config = dict(
    encoder_activation='hardswish',
    decoder_padding_mode='replicate',
    decoder_blocks_per_level=1,
    decoder_attention=False,
    decoder_upsampling='pixel_shuffle',
    muon_scale='match_rms_adamw',
    learning_rate=0.0028,
    adamw_weight_decay_other_params=0.01,
)
Rows from block 5 of the encoder of a small image VQ-VAE, named by matrix and row number. Rows with one number belong to one channel. Each number is 128 + 24 x the weight over its row's rms, rounded and kept within 0 to 255. All counts start at 0.
After each channel's rows are labels from the 100 images, of 14976, where the channel reaches its highest value: "strongest on" is what is common among them. Only what is clearly more common there than usual is listed. The data: rendered rooms with furniture.
# convs1: grouped (8 groups) 3x3 conv (encoder.blocks.5.convs.1.weight, 96x12x3x3, each kernel summed), inputs within the group 0-11
# convs2: expand pointwise conv (encoder.blocks.5.convs.2.weight, 192x96x1x1, transposed), outputs 0-95

convs1.93 [178 145 114 153 113 163  96 112 120 148 117 120]
convs2.93 [114 106 162 125  79 108 104 118 149 134 135 146 106 112 152 118 132 132 105 124  95 143 150 122 124 107 122 132  82 147 125 118  95 137 138 139 114 141 151 136 115 123 139 125 103 149 115 115  86  94 106  96 120 141 129 148 108 134 139 165 136 165 114 117 109  82 119 130 128 102  86 163  98 144 143 140 107 146  92 162  81 117 132 126 159 196 105 164 130 122 118 138 129 163 147 167]
strongest on: white walls

convs1.41 [111 118 119 130  90 129 129  97 136  94  75 133]
convs2.41 [148 131 131 127 123  81 111  92 133  62 149 102 144 144 122 121  96  99 100 145 121 165 123 101  81 137 115 140 123 137 122 134 103 128 111 148 158  96 137 122  98 120 150 116 158 126 142 107 150 148 123 111 159 111 155 106 126 126 148 136 107  96 150 143 171 118 128 127 180 130 119 139 147 164 124 121 116 127 126 169 153 129 122 126  86 128 139 108 107 102  96 119 170 169 127  93]
strongest on: green walls

convs1.30 [143 152  65 142 134 128 143 136 105 125  98 140]
convs2.30 [151 119  98 137 114 109 141 118 126 146  87 131 118 120 147  94 158  87  94 149 125  43 119 148 119 145 121 124 100 133 172 128 111 159 114 152 146 121 126 116 151  87  94 116 111 149 127 109 103 156 154 114 112 105 103 129 141 129 102 102 126 111 113 144 113 105 104 155 154 150 147 166 120 129 137 123 140 141 115 161 148 129 115 118 113 129  97  93 135 119 143 143 112 108 125 143]
strongest on: barrel; largest object: barrel

convs1.57 [109 138  98 130 161  97 131 120 118 183 123 145]
convs2.57 [151  81 100 114 114 118 127 130  97 148 133 123  69 106 115 147 100  89 109 204 124 150 107  70 168 129 124 115 131 137 113 116 120 137 158 115 139 110 109 140 108 130 126 156 119 118  95 122 114 108 103 147 116 131 128 128 173 131 136 148 112 176  99 112 128 137 175 118  92 191 138 149 110 106 176 111 130 132 113 158 173 138 141 120  99 129  90 141 107 131 139  95 137 110 105  93]
strongest on: orange walls

convs1.56 [124 107 151 111 133 167 119  71 138 110 115 116]
convs2.56 [101 132 145 124 122  91 135  95 155  65 121 162 143 131 136 130 113 112  93  83 120 131 136 132 131 120 112 114  94 126  95 173 111 107 131  97 120 110 161 153  94 139 160 151 100 133 184 106 157 120 131  76 120 134 130 131 145 118 129  73  83 129 119 121 141  79  96 109 116 130 136 169 134 120  87 144 121  90 122 131 115 117  99  64 113 112 143 108 140 125 101 129 126 164 127 109]
strongest on: white walls

convs1.70 [148 100 153 103 128 100 130 139 113 117 104 179]
convs2.70 [109 114 109 167 102 114 138 135 186 101 133 136 149 100 105 102 124 151 140 110 140 135 132 119 151 147  82  95  66 132 155 107 133 191 133 144 140 139 145  98 128 164 148 102 101 130 137 124 170 125 132 125 113 141 119 141 127 119 139 168 143 133 109 137 125 128 144 102 113 120  96 135 154 134 169 167 142  96 106 120  96 131 136 150 121 128 129 149 144  89 155 125 174 116 110 138]
strongest on: white walls

convs1.52 [133 120 126 129 116 160 106  92 113 129 116  69]
convs2.52 [124 139 145 162 115 141 111 129 118 151 121 145 148 134 152 163 128 122 101 140 158 154 130 104 122  98 183 119 113 134 112 140 135 156 161 117 112 168 130 133 133 128 154 109 123 157  65 121 128 177 139 100 170 107 170 116 180 145 165 127 100 147 149 100 131 145 143 105 158 186 108 111 115 127  90 139 138 110 119 137 184 160 129 100  84 111 103 158 110 163 111 144 145 149 125 137]
strongest on: umbrella

convs1.75 [124 149 119  83 148 148 141  82 145 140  99 122]
convs2.75 [109 106 136 164 138 116  79  96 139  94 103 103 131 113 110 124  68 134 182 140 135 137 146 134 128 122  98 139  94 154 145 168 149 127 151 106 113 124 114 143 114 132 137 121 155 146  74 110 108 118 149  83  82  98  99  90 151 156 123 160  99 110 136 125 146  61 185 141 123 139 101 168 158 137 126 165 121 136  90 121 122 120 109 117 161  76 141 156 109 119 117 140 124  85 117 117]
strongest on: red walls

convs1.48 [120 112 149 104 137 170 130 122 126 188 137 128]
convs2.48 [131 117  60 131 119  95 138 177 184 149 101 175 102  81 140  99 101 110 110 115 115 128 130 127  96 119  60 141  90 141 122 114  99 155 127  90 127 101 124  96 102 110  99 124 143 137 109 107 148 115 151 127 125 100 138 150 140 111 122 124 138 115 163  95  77  99 166 119 113 131  98 159  87 154 119 160 111 127 139 136  75 112 176 165 136 139 122 142 131 131 123 137 129 141 100 127]
strongest on: blue walls

convs1.43 [116 125 152 113 144 140  98 159 121 157  76 121]
convs2.43 [152 100  98 127 110 112 139 165 121 107 144 190  85 121 129 126 106 116 103 137 115 132 102 107 145 125 183 118 136 183 123 104 128 145 153 124 136 146 146 137 145 133 149 108  78 128 135 110 123 109 157 156 100 141 114 133  79 107 121 134 112 121 112 152 114 122 166 116 155 153  91 134 122 126 128 110 149 172 123 124 142 119 148 172 126 100 121  89 111 136 107 143 129 188 169  80]
strongest on: red walls

convs1.20 [135 131  95 129 111 116 111 114 117  98  93  77]
convs2.20 [132 151 158 133 131 180  94 138 155 101 148 147 196 214 140 122 123 111 118 112 149 161 159  86 101 123 136  98 136  88 152 123 122  98 112  94 140 127 113 150 167 141 113 162 174 156 156 115 163 113 134 117 150 131 106 101 124 144 132 166 114 123 140 129 156 159 151 139 126 116 157 119  87 139 130 139 125 126 106 129  90 123  96 118 113 101 144 172 133 146 146 130 157 115  90 118]
strongest on: red walls; white walls

convs1.1 [104 144 164 140 159 121 103 123  91  98 115 151]
convs2.1 [ 87 107 101 135 127  97  96 120 119  91 170  98 106 131 132 165 143 122  82 121 166 154 112 154  97 118  96 119 138 129 105 124 103 102  92 158 125 113 128 188 134 149 132 124 138 131 113 138 120  93 123 146 143 128 141 145 189 159 128 120 143 110 117 111 100 169 126 106 156 169 117 136 109 108 127 141 158 150 149 120 163 133 106 211 135 119 120 140 105 129 133 157 155 146 152 122]
strongest on: orange walls; red walls

convs1.33 [129 109 116  67 128 145 105 111 115 164 122 120]
convs2.33 [121 119 129 137 117 125  86  70 107 143 112  88 150 141 126 116  92 110 113 164  84 112 125 159 123  73 104 146  97 110 179 140 101 151 154 113 120 147 142 165 108 141 158 143 160 136  85 107 125 139  96 131 115 123 127 117 126 133  99 159 118 156 105  99 134  85 124  78 161  88 147 130 131 118 116 122 108 120 108 109 138 126 109 109 137 144 119  99 102 162 114 143 123 135 158 116]
strongest on: yellow walls

convs1.31 [117 114 138  98  99 149 113 150 138 141 162  81]
convs2.31 [117  99 163 131 121 100  94  89 109 134 137 128 157 112 129 123 124 127 121 143 149 129 129  96 138 115 134 126 128  93 112 115 122 105 159 159 118  94 110 142 123 147 101 145 159 103 110 120 165 174 114 132 168 121 153  83 155 134 116 141 106 126 106 126 138 105 130 147 118 143 138 100 166 153 133 127 139 130 151 119 174  50 155 176  46 132 134 163 128 145 164 130 116 100 138 125]
strongest on: red walls

convs1.59 [150 155 150 109 117  82  96 101 108 133 134 109]
convs2.59 [120 144  85 115 142 146 190  73 118 156 142 122 104 146  88 151  78 103 158 130 141 140 128  81 148  88 118 160 114 146 124 127  53 149 109 110 153 147 126  97 138 167 128 104 128 125 150 135  95 131 151 158 103 130 120 156 130 224 115 120 100 162 135 121 162 124 120 120 189 109 111 156 124  99 141 137 124 157 109 130 140 126 117  92 120 112 136 144  92 143 152 157 128 136 129 129]
strongest on: white walls

convs1.63 [118 121  97 110 145 118 136  81  83 134 113 106]
convs2.63 [121 106 124 127 176 136 100 117  96  92 131 155 102 128 131 136 177 129 131 143 138 144 171  81 134  98 156 142 135 150  90 120 132 180 117 139 140 100 161 117 124 159 152 123 133 105 115 114 120 136 177 145  95 149 127 127 138 123 104 125 140 132  96 161 148  90 132 121 159 118 125 104 115 155 103 163 111 148 127 102 159 138 161 160 107 165 118 148 134 124 119 149 154  83 101 146]
strongest on: yellow walls; orange walls

convs1.88 [179 115 116 102 139 160 103 129  94 145 131 137]
convs2.88 [142 108 154 128 129 127 138  76  98 125 142 129 118 139 141 157 109 132 138 125 154  96 121 148 127 165  46 128 123 127 109 121 124 183 123 121  85 144 168 155 149 121 127 127 117 117 137 121 183 138 115 133 189 117 112 190 128  74 109 129 136 120 124 110 148 108 112 122 149 144 144 121 159 165 135 116 138  84 135 151  98 142 139  85 107 123 146 115 118 131  90 121 136 153 117 101]
strongest on: white walls

convs1.32 [163 159  76 133 134 134 147 106 112 154 126 115]
convs2.32 [112 125 141 148 145 102 121 114  83 136 124 141 143 115 131  85 154 131 108 166 111  62 112 110 147 103 166 188 104 119 147 112 136 192 124 132 136 165 102 127 138 121 132 121 135 126 155 109 115 107 162 124 147 135 114 159 136 111 115 134 125 100 145 157 162 163 111 109 149 116 158 123 141 204 128 156 130 153 108 127 142  94  74 116 103 125 136 142  97 107 141 130 102 118 110 150]
strongest on: floor: dotted

convs1.19 [144 122 144 124 110 122  81 117 167 137 142 172]
convs2.19 [140 141 128 134 121 154 114 118 167 100 108 197  94  98 109 146  88 197 136 150 150 116 136 100 146  63 131 127 155 182 129 137 131 148 157 120 160  97  98 157 118 131 124 136 137 110 123  98 126 132 125 111 107  72 158 155  92  66 122 128 125 141  86 103 151 146 155 123 140 136 136 107 170 112 126 116 118 160 115 150 163 113 110 130 137 105 116  78 145 112 102 129 114 120  98 138]
strongest on: red walls; white walls

convs1.35 [156 167  82 113 127 116 138 106  99 134 153 120]
convs2.35 [148 136 166 110 130 113 144 135 173 151 141 102 111 112 116 134 139 108  98 141  96 126 148 110 131 158 153 104  90 119 182  93 108  99 119 140 128 142 120 130 169 130 144 123 138 174 132 105 138 111 143 139 114 159 167  99  84 104  82 119  87 132 141 139 118 156 117  86 123 100 141 175 101 150 131 164  75 155 122 111  83 141 105  73 172 139 119 142 113  99 138 103 146 140 116 104]
strongest on: pink walls

convs1.45 [139 139 114 160 119 137 123 104 125 120 194 111]
convs2.45 [123 124 165 114 116 133 138 149 108 124 146 117 126  96 149 139  95 139 108 141 125 150 142 119 123 115 141 119 140 138 136 110 114 128 172 121 154 152 139 127 144 145 159 107 156 109 150 130 152  97 110 156 139 141 120 129  98  68 122 125 157  76  84 122 164 137 159 113 108 110 131 101 109 149 122 119 144 154 159 114 140 115 125 146 142 122 107 135  86 162  55 141 109 126 116  72]
strongest on: green walls

convs1.6 [134  75 140  90 111 147 139 105 113 138  99 126]
convs2.6 [150 110 113  93 118  92 109 115 141 150 133 127 158 168 128 124 130 105 145 154 131 147 153 117 124 130 169 124  94 106 168 115 123 103 142 155 167 146 150  99 136 138 148 100 133 157 145 156 111 137 115 119 159 113 143 151 135 131 122 139 126 113 144  86 150 127 115 140 129 103 137 140 100 153 133 174 126  96  98 123  96  56 105 110 165 112 120 168 121 124 115 133 117 103 130 108]
strongest on: pink walls

convs1.2 [143 145  95 146  92 150 155 109 112 143 113  91]
convs2.2 [139 125 157 132 121 158 126 103 141  92 111 124 124 159 136  99  85 116 101 164  96 106 121 115 156 153 100 183 144 121 135 161 184 142 124 113 154 120 140 149 134  97 142  89 136 169 129  95  85 143 138 122 109 132 124 178 143 149  97 120 138 128 118 105 101 184 160 151 152 121  88 165 130 173 126 146  87 115 100 129 128  88 150 143 113 162 144 143 125 124 121 105 140 132 159  76]
strongest on: white walls

convs1.60 [118 105 176 141 170 122 140 143 104 121  97 120]
convs2.60 [162 116 104 146 121 105  93 112 128  89 105 153 110 150 151 104 148 190 118  64 100 125 138 127 141 162 151 119 163 158 117 108 134 134 106 156  54 105 152 112 150 130 132 111 149 138 117 145 122 122 159 120 171 133  62 187 128 154  90 110 147 132 113 114 154 119 105 141 150 131 102 129 145 119 162 108 124 151 125 128  92 120 128 122 117 132 132 119 139 121 120 154 126  96 102 143]
strongest on: white walls

convs1.64 [100 119 131 127 118  86 160 117 135  90  91 116]
convs2.64 [109 132 109 137 126 118  72  95 143 130 138  97 112 126 132 146 114 104 131 115 131 145 102 115 147 122 187 149 148 105 149 152 176 119 115 126  91  84 121 133 146 133 115 122 119 156  95  77  97 144 145 108  99 134 102 105 133 162 122 184 117 103 134 146  89 133 129 160 136 135 110 132 144 125 161 139 107  80 105 184 139  95 169 115 132  89 128 122 145 107 127 142 137 110 108 130]
strongest on: red walls

convs1.27 [132 127 136  90  69 113 112 111 141 138 137 100]
convs2.27 [160 130 151 147 124 153 162 156 142 132 127 132 142 131 120  92 117  81 109 103 150 164 112 135 138 106 140 130 128  99 107 111  90 111  97  97 116 159 153 111 135  80 143 116 114 117 136 153 145 108  89 155  78 123 170 126 102 112 124 176 163 140 109 108 110 133  87 111 145 111 141 120 139 125 181 126 160 128 153 111 148 102 140 108 147 132 110 137 136 134  91 115 132 146 133  85]
strongest on: green walls